{"crop_scale_min": 0.8, "horizontal_flip": false, "translate": 0.06, "num_classes": 2, "norm": "groupnorm", "weight_standardization": false, "blocks_per_level": 1, "attention": false, "init": "lecun_normal", "optimizer": "adamw", "beta1": 0.8, "epochs": 22.4, "lr_schedule": "cosine", "warmup_steps": 1710, "weight_decay": 0.08}
Rows from block 3, named by matrix and row number. Each number is 200 + 20 x the weight over its row's rms, rounded and kept within 0 to 999. All counts start at 0. After the name is the row's rms in percent of the matrix's.
# conv: 3x3 conv (model.mid.1.conv.weight, 192x192x3x3), inputs 168-174, a 3x3 kernel for each
conv.17,086,219,194,182,200,160,175,173,157,177,208,181,210,177,152,189,186,165,190,196,181,195,176,160,173,172,170,190,213,183,186,178,165,168,179,173,181,218,197,210,199,192,198,205,190,196,205,193,221,196,188,206,189,188,207,185,186,192,174,186,200,165,166,176
conv.18,134,216,201,212,196,168,192,207,184,200,199,188,200,194,176,186,202,188,195,179,166,193,167,132,176,181,155,191,191,164,175,178,143,158,185,156,174,223,207,226,212,187,209,225,200,219,220,201,219,209,182,208,218,185,209,163,159,181,172,176,194,180,181,194
conv.19,131,215,202,213,197,172,195,208,187,202,199,188,199,194,175,185,202,187,194,180,164,192,166,131,175,181,155,189,192,163,174,179,140,157,186,157,173,224,204,225,212,185,208,225,201,220,222,200,220,209,179,208,218,184,209,165,160,182,176,178,195,182,182,195
conv.20,144,205,184,205,165,150,180,192,169,196,202,189,190,196,171,175,199,180,187,182,153,181,161,144,164,171,147,183,195,160,166,179,143,154,183,150,167,219,191,214,202,167,189,214,182,211,215,194,213,202,163,199,204,173,203,177,171,190,183,181,203,192,192,202
conv.21,078,213,191,191,184,137,162,176,153,178,216,201,225,197,176,205,201,190,202,196,209,205,197,194,195,173,196,204,206,194,196,205,191,185,192,194,186,207,197,198,195,183,195,196,195,204,195,200,204,199,191,195,196,192,205,199,192,191,194,203,203,161,168,186
conv.22,066,229,221,242,215,197,228,232,214,235,211,209,223,203,190,203,213,200,209,219,214,237,208,188,217,221,202,222,212,202,215,206,184,203,212,199,214,226,206,231,216,188,214,234,207,230,220,203,232,212,185,213,225,195,221,224,219,226,227,225,228,227,224,227
conv.23,064,161,190,185,182,216,207,160,201,200,221,223,247,205,203,223,222,214,237,181,202,194,180,207,208,177,200,216,202,200,209,211,204,210,216,205,218,174,187,200,182,189,199,197,196,204,186,189,187,206,189,177,236,210,192,199,208,219,197,212,226,189,210,237
conv.24,093,204,188,184,183,151,181,180,166,163,189,185,177,179,184,169,187,188,184,206,209,185,207,212,194,213,214,185,205,212,213,202,218,214,213,218,213,187,188,192,191,184,185,195,190,192,198,206,217,191,197,209,189,192,205,224,235,221,227,229,213,220,219,204
conv.25,100,170,164,180,153,169,164,169,179,171,207,200,189,210,209,205,214,210,209,218,214,192,228,243,209,225,230,208,203,207,195,205,219,211,207,214,206,189,191,191,189,190,187,202,193,190,197,188,205,176,186,194,178,190,197,201,203,206,195,193,195,198,203,209
conv.26,114,161,174,182,175,200,184,197,235,216,215,202,203,213,205,201,220,208,199,225,194,169,242,252,200,230,245,225,209,192,177,209,219,204,201,219,212,196,188,193,186,185,179,208,181,182,209,193,217,189,188,202,177,175,191,200,197,197,183,200,212,189,207,216
conv.27,095,219,239,235,242,265,259,248,266,256,196,198,196,205,205,200,199,199,193,168,168,187,168,170,186,180,177,195,179,173,175,173,169,170,177,171,177,213,214,206,214,218,214,206,214,218,209,196,177,216,211,194,218,211,201,161,158,169,170,175,190,185,205,221
conv.28,062,142,192,218,149,201,212,146,179,185,187,157,158,181,163,156,183,184,171,205,180,191,190,176,190,204,217,196,208,189,171,198,191,179,201,217,215,194,194,204,209,201,207,193,208,194,218,226,198,232,225,199,233,217,197,194,198,206,206,219,230,217,217,238
conv.29,080,186,186,180,190,188,193,185,183,182,204,196,198,211,200,199,218,206,201,184,187,195,197,192,199,203,193,191,193,199,205,201,210,215,200,204,207,204,202,208,204,210,214,206,216,209,188,195,189,198,212,204,213,206,193,190,200,196,174,183,176,172,174,179
conv.30,086,214,231,220,240,262,237,244,267,244,207,197,197,210,201,193,203,208,203,176,192,211,171,187,204,175,188,212,199,187,184,185,174,173,178,168,188,203,196,188,197,201,191,186,198,202,186,182,169,203,185,173,212,200,192,167,170,185,176,193,218,200,225,233
conv.31,111,217,234,233,239,259,253,239,256,248,196,201,196,202,205,200,196,198,191,166,169,179,166,170,181,170,176,188,174,173,174,170,170,171,170,169,173,214,218,208,216,221,216,203,218,216,210,201,183,218,213,197,217,213,203,164,160,166,166,169,179,176,189,203
conv.32,117,208,223,225,230,248,245,234,247,246,193,196,194,198,200,196,196,196,192,170,168,176,170,170,177,175,173,183,172,171,172,170,170,171,172,170,173,217,217,211,218,219,217,210,216,223,214,206,188,221,213,197,217,209,203,166,162,166,166,165,171,172,177,183
conv.33,100,190,185,192,201,222,207,223,259,226,208,195,205,211,206,193,214,195,203,218,209,195,233,250,205,228,224,205,193,190,192,187,215,199,198,201,187,216,197,206,200,184,193,214,188,201,211,195,203,197,196,210,185,178,214,186,199,196,189,189,184,190,192,195
conv.34,092,210,193,191,207,191,192,210,209,215,188,209,190,185,224,197,185,201,200,218,229,219,217,244,195,187,218,226,211,219,223,207,247,223,205,214,228,216,201,212,208,201,193,207,199,218,192,205,238,192,187,202,189,187,231,227,232,243,203,209,219,219,197,220
conv.35,110,176,186,182,195,220,203,225,242,230,224,206,187,223,219,195,210,208,195,216,190,163,229,240,202,212,223,222,200,191,170,196,221,200,181,205,198,203,192,197,194,182,188,212,184,203,210,188,193,198,202,213,181,166,215,190,194,193,171,189,211,174,181,205
conv.36,071,196,203,213,205,220,220,196,205,203,203,197,210,199,211,198,203,210,208,199,214,209,193,221,217,189,203,204,196,211,222,190,218,226,199,208,217,200,217,218,200,236,229,196,220,218,174,195,188,223,231,201,230,228,189,229,243,243,222,232,232,202,235,236
conv.37,108,171,208,164,191,219,223,170,219,176,191,195,212,179,199,221,182,191,233,174,206,177,187,229,213,170,220,190,194,202,193,195,218,212,182,191,198,195,232,198,221,230,222,196,222,205,171,268,164,197,248,213,192,222,196,207,202,201,180,179,174,169,165,182
conv.38,082,186,184,183,196,205,186,184,190,185,208,199,210,183,194,192,201,203,205,193,201,212,178,202,210,207,210,224,190,187,213,174,183,211,206,212,231,177,210,207,188,234,220,209,218,222,176,193,171,209,223,181,232,228,190,197,197,218,210,214,229,213,237,242
conv.39,102,179,194,166,217,218,189,181,200,188,203,193,219,185,193,208,190,180,197,182,198,184,185,216,204,165,195,149,210,193,188,197,201,197,180,180,194,201,216,202,238,237,212,199,205,184,187,213,197,238,248,206,209,209,175,185,159,180,174,181,206,204,203,211
conv.40,148,194,196,185,188,193,207,188,207,225,192,205,209,204,203,201,199,203,198,237,234,222,228,224,223,232,235,223,229,234,234,220,222,234,218,233,239,182,176,169,177,169,172,178,170,171,184,173,159,175,170,158,168,163,164,221,219,220,219,217,219,221,220,225
conv.41,125,176,188,183,202,218,223,174,209,158,188,186,219,194,211,225,178,199,201,186,201,192,204,232,223,170,219,165,194,195,197,207,212,207,168,194,185,193,209,203,239,236,231,203,235,200,185,203,189,219,236,221,201,224,196,211,195,196,199,192,197,185,168,183
conv.42,119,189,194,236,166,181,229,182,196,219,229,233,217,225,199,178,221,188,177,238,223,232,219,189,195,237,206,193,242,227,229,228,199,200,236,220,206,181,168,172,178,165,168,182,172,178,205,192,201,184,172,183,179,172,187,222,225,228,237,237,229,238,234,226
conv.43,101,168,192,185,204,229,227,184,221,213,189,188,212,191,211,205,199,196,218,199,203,167,202,237,207,172,214,164,196,199,179,192,216,197,165,186,178,195,200,186,225,245,210,194,228,194,175,202,198,228,243,199,208,225,174,193,183,183,179,186,185,200,207,224
conv.44,139,198,200,193,206,208,203,211,216,194,210,214,223,211,204,196,195,201,208,238,233,229,239,233,225,224,223,216,219,229,235,220,234,236,209,225,231,167,169,168,177,175,176,174,179,187,170,163,166,195,178,167,201,187,178,229,238,234,214,214,216,212,219,227
conv.45,131,177,207,176,192,229,218,163,220,165,189,194,214,193,202,236,200,189,227,187,216,192,190,226,215,173,220,175,200,203,203,199,206,212,178,188,198,179,219,203,219,225,231,197,233,212,180,231,177,184,246,213,182,236,197,201,190,196,182,194,198,161,179,197
conv.46,137,196,203,212,188,195,213,185,193,214,199,189,187,194,179,183,196,186,187,227,222,228,214,201,212,223,209,216,214,215,217,208,198,205,217,206,213,171,165,164,169,161,163,170,165,165,199,194,206,174,170,190,166,164,184,206,205,209,208,205,209,213,213,214
conv.47,149,196,192,207,188,188,217,185,196,221,190,183,183,186,174,177,186,179,181,220,221,233,213,200,212,229,209,211,206,213,231,208,202,213,224,210,210,174,171,169,176,170,169,181,176,172,185,186,191,174,171,188,170,168,180,211,218,219,219,212,207,226,221,220
conv.48,105,183,167,187,187,192,200,226,226,218,197,206,207,197,204,193,187,188,179,204,201,199,198,195,188,191,188,194,173,202,206,181,206,204,184,198,197,179,182,186,185,194,190,182,191,194,183,175,197,196,181,188,206,179,192,205,221,203,215,222,212,200,202,205
conv.49,067,198,203,199,202,221,213,198,207,196,208,218,222,208,215,215,211,220,210,190,213,199,207,233,209,207,225,200,196,206,223,205,220,227,212,222,223,211,216,209,206,227,219,204,221,215,195,215,184,227,229,192,245,241,190,213,210,211,215,220,239,206,234,250
conv.50,112,180,181,175,228,239,197,221,210,178,216,189,195,202,223,189,209,213,190,194,183,197,219,224,179,219,216,196,205,193,198,208,211,187,216,210,189,186,180,160,212,234,188,221,230,206,149,179,165,199,207,148,256,219,161,194,200,191,218,228,217,204,222,229
conv.51,129,177,178,179,180,181,181,182,181,182,181,171,181,171,160,168,172,163,180,196,185,214,185,164,198,198,181,216,204,191,203,198,170,183,202,181,195,181,160,178,170,154,169,177,156,173,192,171,197,173,158,179,173,157,179,184,183,190,196,196,202,199,203,208
conv.52,129,201,226,184,207,228,212,197,222,176,213,199,220,221,189,203,216,188,207,203,217,184,215,217,196,203,202,194,170,211,210,210,208,196,200,191,198,187,232,207,222,244,223,207,221,218,182,287,138,203,260,181,222,230,193,198,198,172,206,213,199,181,197,198
conv.53,139,205,199,208,198,191,200,203,193,202,173,163,165,169,162,160,169,160,161,197,182,208,181,167,190,195,177,204,200,184,191,187,168,176,196,178,187,185,165,181,176,159,174,184,166,188,188,169,197,175,158,182,182,164,182,179,182,187,198,207,210,208,219,220
conv.54,135,212,205,190,222,204,176,171,164,187,200,204,198,204,201,183,207,170,206,209,217,205,211,223,209,178,169,208,195,208,193,209,216,209,199,165,197,196,223,173,228,234,191,173,162,175,184,199,176,251,231,186,196,188,189,206,213,207,201,225,222,204,211,220
conv.55,110,186,216,196,208,234,217,196,220,187,225,202,215,212,200,202,207,187,203,168,201,172,187,221,195,175,198,171,170,184,184,182,197,186,177,184,186,187,230,203,222,236,222,196,231,218,199,269,163,221,266,189,224,246,185,179,188,176,168,185,186,167,196,201
conv.56,136,203,200,225,205,210,235,228,227,243,189,177,175,188,178,169,183,183,180,198,185,207,187,171,181,197,176,208,199,188,205,198,191,191,208,190,193,181,165,186,177,160,173,186,164,185,189,183,215,171,170,203,182,160,191,199,207,206,220,215,214,217,217,231
conv.57,093,197,203,176,218,226,201,210,212,200,186,172,164,202,182,147,172,178,158,175,181,198,163,176,183,173,172,175,184,180,194,159,158,154,172,156,151,185,179,189,197,193,193,199,198,195,172,184,185,184,178,182,209,163,152,196,213,204,213,217,205,235,237,234
conv.58,139,207,201,208,201,195,202,203,195,203,173,163,166,169,162,161,169,161,161,196,183,209,181,168,192,196,179,206,201,185,192,188,169,177,197,179,188,183,164,179,174,158,172,181,163,185,184,166,193,173,158,180,178,163,179,180,183,188,199,204,209,208,217,218
conv.59,096,170,224,186,199,263,200,178,230,184,195,211,201,175,203,204,193,184,176,181,216,194,172,219,212,169,185,177,175,211,204,179,207,205,184,199,184,185,200,194,161,213,220,162,172,190,187,212,198,196,251,197,169,222,189,193,207,179,201,216,214,176,214,209
conv.60,066,184,188,179,191,202,191,186,192,180,189,192,193,186,194,197,178,175,201,221,212,184,215,215,199,212,213,201,215,214,199,213,213,195,212,215,209,204,218,203,213,221,210,203,211,205,199,223,178,201,220,212,191,208,208,207,208,205,208,208,201,206,212,213
conv.61,166,192,188,197,190,186,193,199,191,198,181,171,175,177,166,167,182,171,172,179,171,178,173,163,167,175,164,171,189,179,177,184,172,170,183,171,170,180,168,177,175,163,172,185,170,184,176,171,180,171,166,173,175,167,175,178,176,180,181,189,196,190,199,203
conv.62,091,223,219,230,213,207,220,225,216,228,205,203,205,201,197,199,202,199,201,223,220,227,220,210,221,227,218,227,205,206,210,206,201,204,207,204,207,226,216,240,218,204,227,240,224,246,220,220,233,212,206,225,222,207,228,215,220,216,215,223,221,214,222,220
conv.63,080,158,188,154,178,205,192,159,184,175,219,209,215,206,198,194,221,203,193,175,198,171,193,206,185,190,199,167,178,203,194,198,210,198,202,212,193,179,203,200,197,220,203,203,210,193,166,194,189,205,209,189,226,204,183,206,232,218,213,229,221,183,207,205
conv.64,100,195,187,211,196,187,209,212,199,209,180,175,186,168,160,169,170,162,170,190,175,211,172,154,182,199,174,195,194,175,183,182,160,162,198,175,176,194,165,190,179,152,172,195,161,191,199,177,204,175,153,185,185,155,187,192,189,190,209,213,209,220,220,211
conv.65,128,185,219,191,207,223,227,190,213,180,212,188,204,200,175,194,201,184,198,181,190,172,179,184,187,176,187,170,188,193,177,189,170,168,184,184,180,186,231,190,217,235,217,198,228,199,205,255,146,215,244,189,223,235,185,180,160,167,180,188,192,210,222,230
conv.66,073,222,214,230,208,199,218,225,213,229,201,195,199,197,187,191,201,195,198,220,211,225,214,194,215,224,209,225,202,198,204,201,187,195,203,195,201,222,200,236,211,182,220,240,214,249,215,209,232,200,187,222,214,192,228,211,217,213,214,224,223,213,224,223
conv.67,108,143,202,196,155,220,216,173,216,170,180,201,195,204,193,198,211,188,185,199,216,198,187,210,207,189,208,221,195,207,199,189,188,194,199,185,199,177,227,185,189,221,197,170,225,185,173,238,203,148,210,191,129,203,175,203,217,209,217,227,227,198,215,218
conv.68,156,172,174,164,178,180,173,175,176,166,182,177,180,177,178,166,176,175,175,179,180,172,180,185,169,170,174,157,191,184,181,188,189,179,178,180,173,171,185,173,184,193,186,181,191,181,165,179,158,185,190,171,191,189,170,183,186,186,184,188,195,187,196,203
conv.69,083,170,185,172,208,205,230,191,185,165,197,195,192,176,181,190,170,165,170,183,191,177,164,179,175,158,163,182,210,189,178,141,158,150,166,164,170,197,201,180,193,207,203,205,208,175,195,220,173,195,196,180,213,188,178,180,180,185,183,192,202,232,231,231
conv.70,060,197,205,229,183,176,214,198,189,231,202,209,215,198,205,204,209,204,207,197,189,211,182,191,205,194,200,206,198,203,190,187,201,194,191,206,201,212,193,221,193,188,207,207,201,218,210,210,211,218,202,223,218,211,227,201,199,209,198,208,218,191,201,212
conv.71,134,200,196,208,195,193,205,203,198,209,180,167,175,175,159,163,182,167,170,179,169,182,169,156,166,175,159,173,189,174,173,180,163,161,181,163,166,181,164,176,175,158,167,186,164,181,178,171,186,167,161,173,168,158,172,178,175,183,187,192,197,195,202,205
conv.72,067,214,219,233,207,194,213,210,193,212,173,173,208,188,164,187,185,163,187,213,227,266,200,191,237,215,211,243,206,199,230,196,183,210,211,200,227,198,188,207,205,174,189,212,176,188,203,204,231,176,191,210,191,188,208,215,198,210,237,226,224,239,247,229
conv.73,062,168,180,193,175,172,194,169,192,207,186,184,193,188,161,168,190,157,175,222,218,247,196,181,210,213,188,217,222,204,235,193,175,201,232,187,204,189,191,217,196,197,198,212,187,196,185,198,218,204,201,204,205,192,200,210,205,225,243,224,225,237,229,240
conv.74,094,224,215,213,225,204,209,214,210,214,172,186,174,160,192,188,163,189,177,227,233,212,223,239,240,225,234,210,221,228,222,219,229,236,220,228,219,184,216,199,192,217,214,186,214,203,198,188,195,188,203,189,189,216,194,210,211,217,197,193,192,200,197,194
conv.75,049,172,175,181,169,168,184,181,186,192,225,205,221,220,197,200,235,212,212,190,180,192,180,176,192,202,190,185,202,192,201,199,187,200,216,200,203,194,206,212,204,218,218,209,214,210,172,195,175,216,223,206,221,207,188,180,181,193,175,185,189,177,206,212
conv.76,155,204,199,195,203,193,191,201,193,189,174,175,174,177,175,174,175,171,172,166,165,169,166,164,169,169,166,172,174,172,176,173,172,176,177,174,178,212,207,211,218,205,209,219,206,209,201,195,195,213,199,199,221,203,201,183,183,188,184,185,188,184,184,188
conv.77,069,199,179,183,180,159,161,155,143,144,158,159,171,159,161,181,165,165,166,204,213,232,208,224,231,210,218,216,194,191,207,207,205,219,215,204,206,239,204,192,195,200,206,193,201,199,218,202,214,201,190,190,188,212,210,221,223,227,228,217,213,217,210,207
conv.78,062,208,209,205,193,181,189,206,189,191,172,168,194,176,148,169,186,168,164,199,185,223,186,163,197,214,188,200,198,184,207,187,166,190,210,193,194,241,221,243,220,194,213,234,206,205,224,212,238,216,197,224,221,192,207,189,186,194,211,211,202,203,205,208
conv.79,056,205,199,199,200,181,189,202,188,190,175,167,178,178,155,166,169,153,160,207,187,216,202,170,200,207,189,207,205,190,204,200,180,192,205,183,198,250,214,239,238,198,217,232,203,211,229,213,226,232,202,219,229,199,213,195,197,197,202,205,207,203,206,212
conv.80,075,232,205,183,244,211,194,221,200,209,220,202,212,200,183,196,199,188,203,193,187,178,184,181,177,183,185,179,195,191,199,187,189,194,190,193,190,214,207,182,205,215,207,217,202,212,204,204,203,190,211,195,193,214,224,191,192,192,188,188,195,171,166,172
conv.81,063,196,205,218,206,218,229,206,214,225,216,209,207,228,222,231,220,226,229,232,237,248,235,234,259,237,237,256,234,232,232,227,219,238,230,229,248,188,196,210,198,206,203,205,181,203,178,185,217,197,188,203,203,173,201,236,225,226,236,237,227,231,224,225
conv.82,137,211,206,200,211,201,196,206,199,192,181,183,185,182,181,180,179,175,177,174,172,179,173,171,176,176,174,181,182,178,183,180,177,180,183,178,185,222,217,218,219,213,213,216,210,211,207,202,202,216,208,208,219,214,203,178,177,183,180,182,187,182,184,188
conv.83,064,190,186,174,191,203,214,198,209,218,182,192,203,168,182,223,171,188,219,170,205,199,173,180,225,162,179,193,179,202,188,186,195,221,183,200,202,208,220,184,208,205,216,198,199,177,226,213,186,198,196,225,207,201,200,175,190,190,171,196,195,171,199,198
conv.84,130,194,205,191,207,224,228,196,196,205,200,197,198,187,204,202,203,205,206,185,209,170,201,225,214,180,199,184,198,208,186,196,204,189,191,188,184,210,246,212,226,262,241,213,235,212,202,256,200,224,260,223,229,239,205,207,192,187,186,169,177,207,201,207
conv.85,137,214,205,186,222,210,181,180,188,211,205,226,196,214,219,196,201,191,196,210,216,209,203,212,199,198,193,205,203,211,200,201,210,197,200,195,203,213,232,174,232,255,188,181,188,173,201,208,188,261,226,176,214,201,183,208,210,206,203,211,206,200,212,196
conv.86,108,209,187,184,197,164,162,193,165,160,208,194,206,201,193,195,199,193,188,236,221,245,232,215,232,241,224,232,233,221,237,233,219,233,245,235,242,170,178,174,174,172,174,173,177,175,174,170,173,189,177,180,205,186,188,220,230,229,215,222,220,213,218,218
conv.87,110,170,174,180,166,179,183,192,198,180,202,177,184,203,193,200,178,198,222,230,207,203,231,212,218,213,200,208,220,216,201,230,228,232,210,207,211,174,180,178,174,174,179,171,177,176,162,157,155,189,174,171,200,183,179,235,250,247,206,213,205,226,243,241
conv.88,117,209,186,180,192,165,170,194,171,179,208,209,204,214,211,197,216,208,191,231,232,236,241,229,228,238,228,224,219,220,229,230,228,227,233,228,220,161,169,165,166,168,169,164,170,170,175,170,158,185,175,167,196,181,177,204,212,207,195,194,189,192,193,198
conv.89,087,207,212,201,203,211,209,195,205,199,210,207,218,218,215,219,222,221,226,202,211,213,206,214,220,211,217,220,202,212,223,204,209,223,215,218,235,217,225,230,215,239,236,218,226,229,200,209,205,229,241,213,236,235,210,209,211,216,213,221,228,211,221,206
conv.90,097,149,171,189,208,231,198,207,218,202,192,166,170,207,206,201,206,205,211,182,198,173,203,227,202,197,216,202,198,204,195,213,209,189,209,198,198,211,207,204,219,261,223,210,249,223,170,213,226,188,247,183,237,263,185,228,208,205,215,184,203,213,212,235
conv.91,108,203,221,213,214,236,194,209,205,218,218,209,227,220,233,226,222,201,203,194,209,205,210,233,213,194,187,193,202,208,206,203,208,199,193,180,187,216,235,226,228,267,220,220,206,207,192,228,200,239,281,198,230,228,188,216,199,184,198,177,183,199,204,191
conv.92,107,193,181,195,188,184,199,189,192,203,210,228,230,196,214,230,205,215,225,212,214,239,202,196,219,219,208,212,201,207,232,204,200,220,222,219,225,167,171,161,171,172,164,167,172,157,177,160,153,184,169,164,193,179,171,192,204,216,217,217,222,217,220,221
conv.93,091,203,209,207,232,227,189,211,173,187,212,205,201,192,217,210,201,199,217,224,211,214,202,218,196,217,200,213,264,228,217,212,206,189,221,206,205,184,191,179,197,240,188,201,206,187,167,179,203,216,223,162,231,223,183,213,174,183,216,201,231,216,236,221
conv.94,122,229,205,180,215,191,175,202,193,179,180,183,175,184,189,190,190,192,200,242,234,228,242,229,230,243,230,223,226,229,234,230,227,238,232,231,236,157,164,157,163,170,164,158,170,167,167,156,147,195,183,163,210,198,169,215,221,220,199,211,207,195,210,204
conv.95,126,207,211,183,237,238,192,221,217,194,195,221,190,202,252,193,198,220,184,197,217,177,205,242,185,204,211,184,186,204,182,179,223,188,182,202,179,210,233,185,220,272,191,213,242,174,199,226,192,247,259,180,244,222,165,185,172,198,185,161,192,203,195,218
conv.96,055,199,199,199,193,190,194,200,197,192,209,207,195,208,191,186,204,189,189,208,196,203,195,196,192,214,207,193,219,215,213,210,205,200,219,212,204,184,182,183,188,183,182,202,188,188,175,165,172,182,176,181,196,190,181,231,231,221,253,247,230,240,234,231
conv.97,112,212,205,222,218,216,257,228,224,203,175,181,181,171,188,177,180,190,167,177,184,173,193,212,194,182,195,179,164,179,166,179,209,178,175,189,175,211,219,204,216,222,209,211,230,188,233,233,203,237,226,217,213,210,194,214,214,210,214,204,197,226,199,203
conv.98,055,208,206,216,202,213,236,197,221,231,209,208,216,195,196,206,203,203,219,177,181,200,167,197,198,176,205,217,204,187,191,188,196,203,192,200,215,194,196,212,184,217,222,191,228,235,172,182,191,202,213,189,226,236,198,156,191,223,172,210,223,192,208,215
conv.99,087,212,208,205,208,209,207,219,217,216,187,184,180,186,186,180,191,185,188,201,222,204,214,236,206,224,223,200,197,218,212,200,226,218,213,220,200,203,208,191,206,209,193,207,198,196,219,213,216,205,208,199,185,193,203,226,243,223,227,230,216,219,219,219
conv.100,043,207,213,198,200,209,215,210,220,212,194,188,187,189,170,175,192,177,178,189,176,175,177,162,166,192,170,177,205,197,195,196,182,180,205,187,193,191,190,185,191,186,191,194,187,191,174,167,140,180,164,151,193,178,166,208,206,196,223,226,215,225,235,226
conv.101,063,203,214,200,210,214,222,202,210,213,189,185,168,181,171,147,208,178,130,164,168,153,177,183,169,220,189,154,175,179,160,193,189,168,224,208,161,178,182,178,167,185,186,209,194,186,180,165,156,176,190,191,176,189,206,195,199,208,231,219,214,236,228,216
conv.102,071,220,197,179,231,193,209,210,202,215,218,222,236,192,189,237,200,199,231,209,185,189,204,162,190,197,190,196,206,177,197,195,153,204,193,179,206,219,188,199,217,179,187,210,202,204,214,232,189,204,199,203,192,204,200,176,176,200,174,182,193,179,174,172
conv.103,075,189,200,197,187,202,202,195,200,187,205,200,185,215,207,194,199,202,194,187,193,193,183,197,196,195,202,202,195,198,195,182,189,192,197,194,200,193,186,185,204,182,192,195,198,188,204,191,183,190,184,205,199,191,197,207,211,209,216,223,224,223,233,226
conv.104,079,230,206,217,214,211,203,224,218,208,184,169,198,185,171,161,207,189,178,198,177,218,174,184,199,164,195,210,181,182,201,178,185,182,182,181,173,224,204,221,211,212,217,202,206,221,211,217,252,217,202,221,207,208,198,173,213,199,184,200,173,213,190,181
conv.105,114,160,200,190,175,222,207,202,206,187,193,178,190,194,196,193,193,192,198,188,189,181,181,214,187,185,196,194,190,180,189,186,195,192,193,196,206,205,215,184,208,224,215,201,201,195,168,175,177,188,222,171,190,212,161,194,199,187,195,203,197,190,198,208
conv.106,047,161,192,215,150,192,221,165,198,224,191,178,149,202,174,142,199,172,148,188,188,177,190,183,164,190,185,182,205,204,188,209,203,186,208,203,195,193,186,198,193,182,188,203,191,205,173,184,198,179,187,200,190,175,203,214,204,198,226,225,216,229,237,233
conv.107,084,198,199,206,199,213,206,194,200,198,201,204,201,195,192,203,196,189,195,227,203,221,195,184,215,215,201,216,223,204,209,199,181,200,209,196,210,202,215,207,205,233,230,217,221,214,195,209,214,210,235,234,200,218,224,208,208,214,221,229,235,233,234,235
conv.108,065,201,209,212,209,209,218,218,225,214,211,207,217,213,201,202,220,210,205,204,207,213,201,202,210,215,209,198,203,208,215,204,204,214,220,215,213,211,209,218,213,216,226,223,225,225,196,197,173,228,216,202,238,227,200,208,221,224,217,236,231,208,241,242
conv.109,146,205,206,193,205,190,198,208,196,193,186,192,186,201,193,191,202,194,197,175,188,178,190,167,184,187,176,180,183,185,184,191,174,175,197,177,174,210,210,213,212,193,210,216,210,217,208,217,203,199,193,202,216,204,214,168,165,169,170,166,176,161,156,165
conv.110,137,200,200,199,192,177,202,212,195,200,195,212,192,203,194,189,194,189,197,173,190,176,177,144,178,185,172,184,188,187,181,172,155,163,184,169,174,201,210,211,204,183,209,216,208,219,202,216,203,197,185,202,215,191,219,159,161,169,166,177,201,179,185,197
conv.111,103,205,204,210,199,179,199,195,192,207,196,197,190,206,194,183,202,198,195,191,202,185,199,165,177,189,178,182,181,197,186,188,187,162,199,181,182,200,211,210,208,195,202,209,202,212,195,209,212,203,193,208,210,183,221,187,201,185,196,214,205,173,192,206
conv.112,106,209,197,184,201,196,201,176,174,169,206,189,188,200,179,168,189,170,170,206,191,183,202,182,166,190,183,153,205,208,195,225,190,171,201,183,169,197,194,157,215,186,178,186,185,153,189,195,150,216,185,182,193,169,196,209,214,207,199,205,203,193,213,216
conv.113,062,183,191,168,203,205,213,196,213,199,215,211,221,208,200,203,204,200,192,202,208,199,204,211,209,202,215,195,212,204,202,221,218,218,215,221,212,203,202,218,207,211,227,200,208,203,172,198,182,205,223,207,205,227,198,221,228,224,224,243,238,211,249,264
conv.114,083,172,192,184,170,205,198,167,204,196,183,174,197,198,173,183,215,182,195,167,172,183,171,164,166,174,146,157,175,168,173,194,168,170,194,155,151,201,204,212,209,196,205,228,201,198,201,213,228,204,201,216,207,205,209,179,187,178,179,183,159,162,161,172
conv.115,088,199,189,221,158,142,192,193,177,208,190,186,188,193,177,177,192,182,183,201,183,204,183,135,190,193,173,200,203,186,191,191,145,172,194,171,190,222,201,227,200,158,202,216,188,217,219,203,238,198,175,223,196,168,220,200,191,210,204,205,218,209,209,217
conv.116,120,184,188,216,179,194,220,212,223,224,175,167,175,175,165,163,178,168,183,191,170,184,170,141,182,184,168,197,200,183,186,190,157,173,193,176,190,196,170,195,168,161,186,201,181,211,206,188,217,171,159,195,185,172,207,208,199,210,201,211,214,208,217,224
conv.117,095,210,190,208,176,146,185,196,177,204,201,193,189,203,188,184,199,188,190,199,178,195,179,123,177,184,158,197,201,174,176,188,133,152,190,156,177,225,207,213,212,182,200,214,193,214,218,205,219,208,183,204,205,181,214,181,172,201,193,193,211,201,202,211
conv.118,070,174,182,185,178,194,188,170,195,192,203,195,209,201,187,185,206,188,192,187,188,207,181,185,194,182,182,201,187,194,204,196,189,194,205,192,192,185,195,210,193,192,199,204,203,211,184,186,187,210,198,189,224,202,183,204,222,226,201,215,222,205,225,247
conv.119,115,188,192,224,183,186,220,216,219,230,180,166,168,189,177,160,182,183,168,174,170,196,164,146,184,183,172,191,199,171,181,183,144,171,187,172,181,190,173,206,168,164,189,206,189,203,193,196,241,162,151,203,182,175,206,195,185,209,200,213,211,216,218,222
conv.120,056,211,201,182,211,199,182,200,185,167,153,147,148,155,146,147,157,146,148,166,157,176,160,149,172,175,164,183,180,175,182,176,168,176,185,177,180,208,207,200,200,202,200,195,195,192,195,193,182,200,194,191,190,187,186,181,179,182,209,212,212,207,213,213
conv.121,094,201,214,191,188,195,247,194,209,224,177,181,187,193,182,198,178,186,195,190,209,171,200,171,189,197,192,194,180,193,190,192,178,190,188,191,205,197,221,204,218,183,211,202,194,209,223,275,180,217,206,192,210,195,221,204,194,182,217,204,212,201,220,223
conv.122,133,183,181,179,179,175,174,176,175,175,220,217,213,218,217,216,216,216,215,223,222,217,223,220,216,221,218,212,225,223,222,224,221,220,220,217,214,180,179,177,183,185,182,182,183,184,175,178,183,175,182,182,175,183,182,223,225,223,226,227,227,226,228,227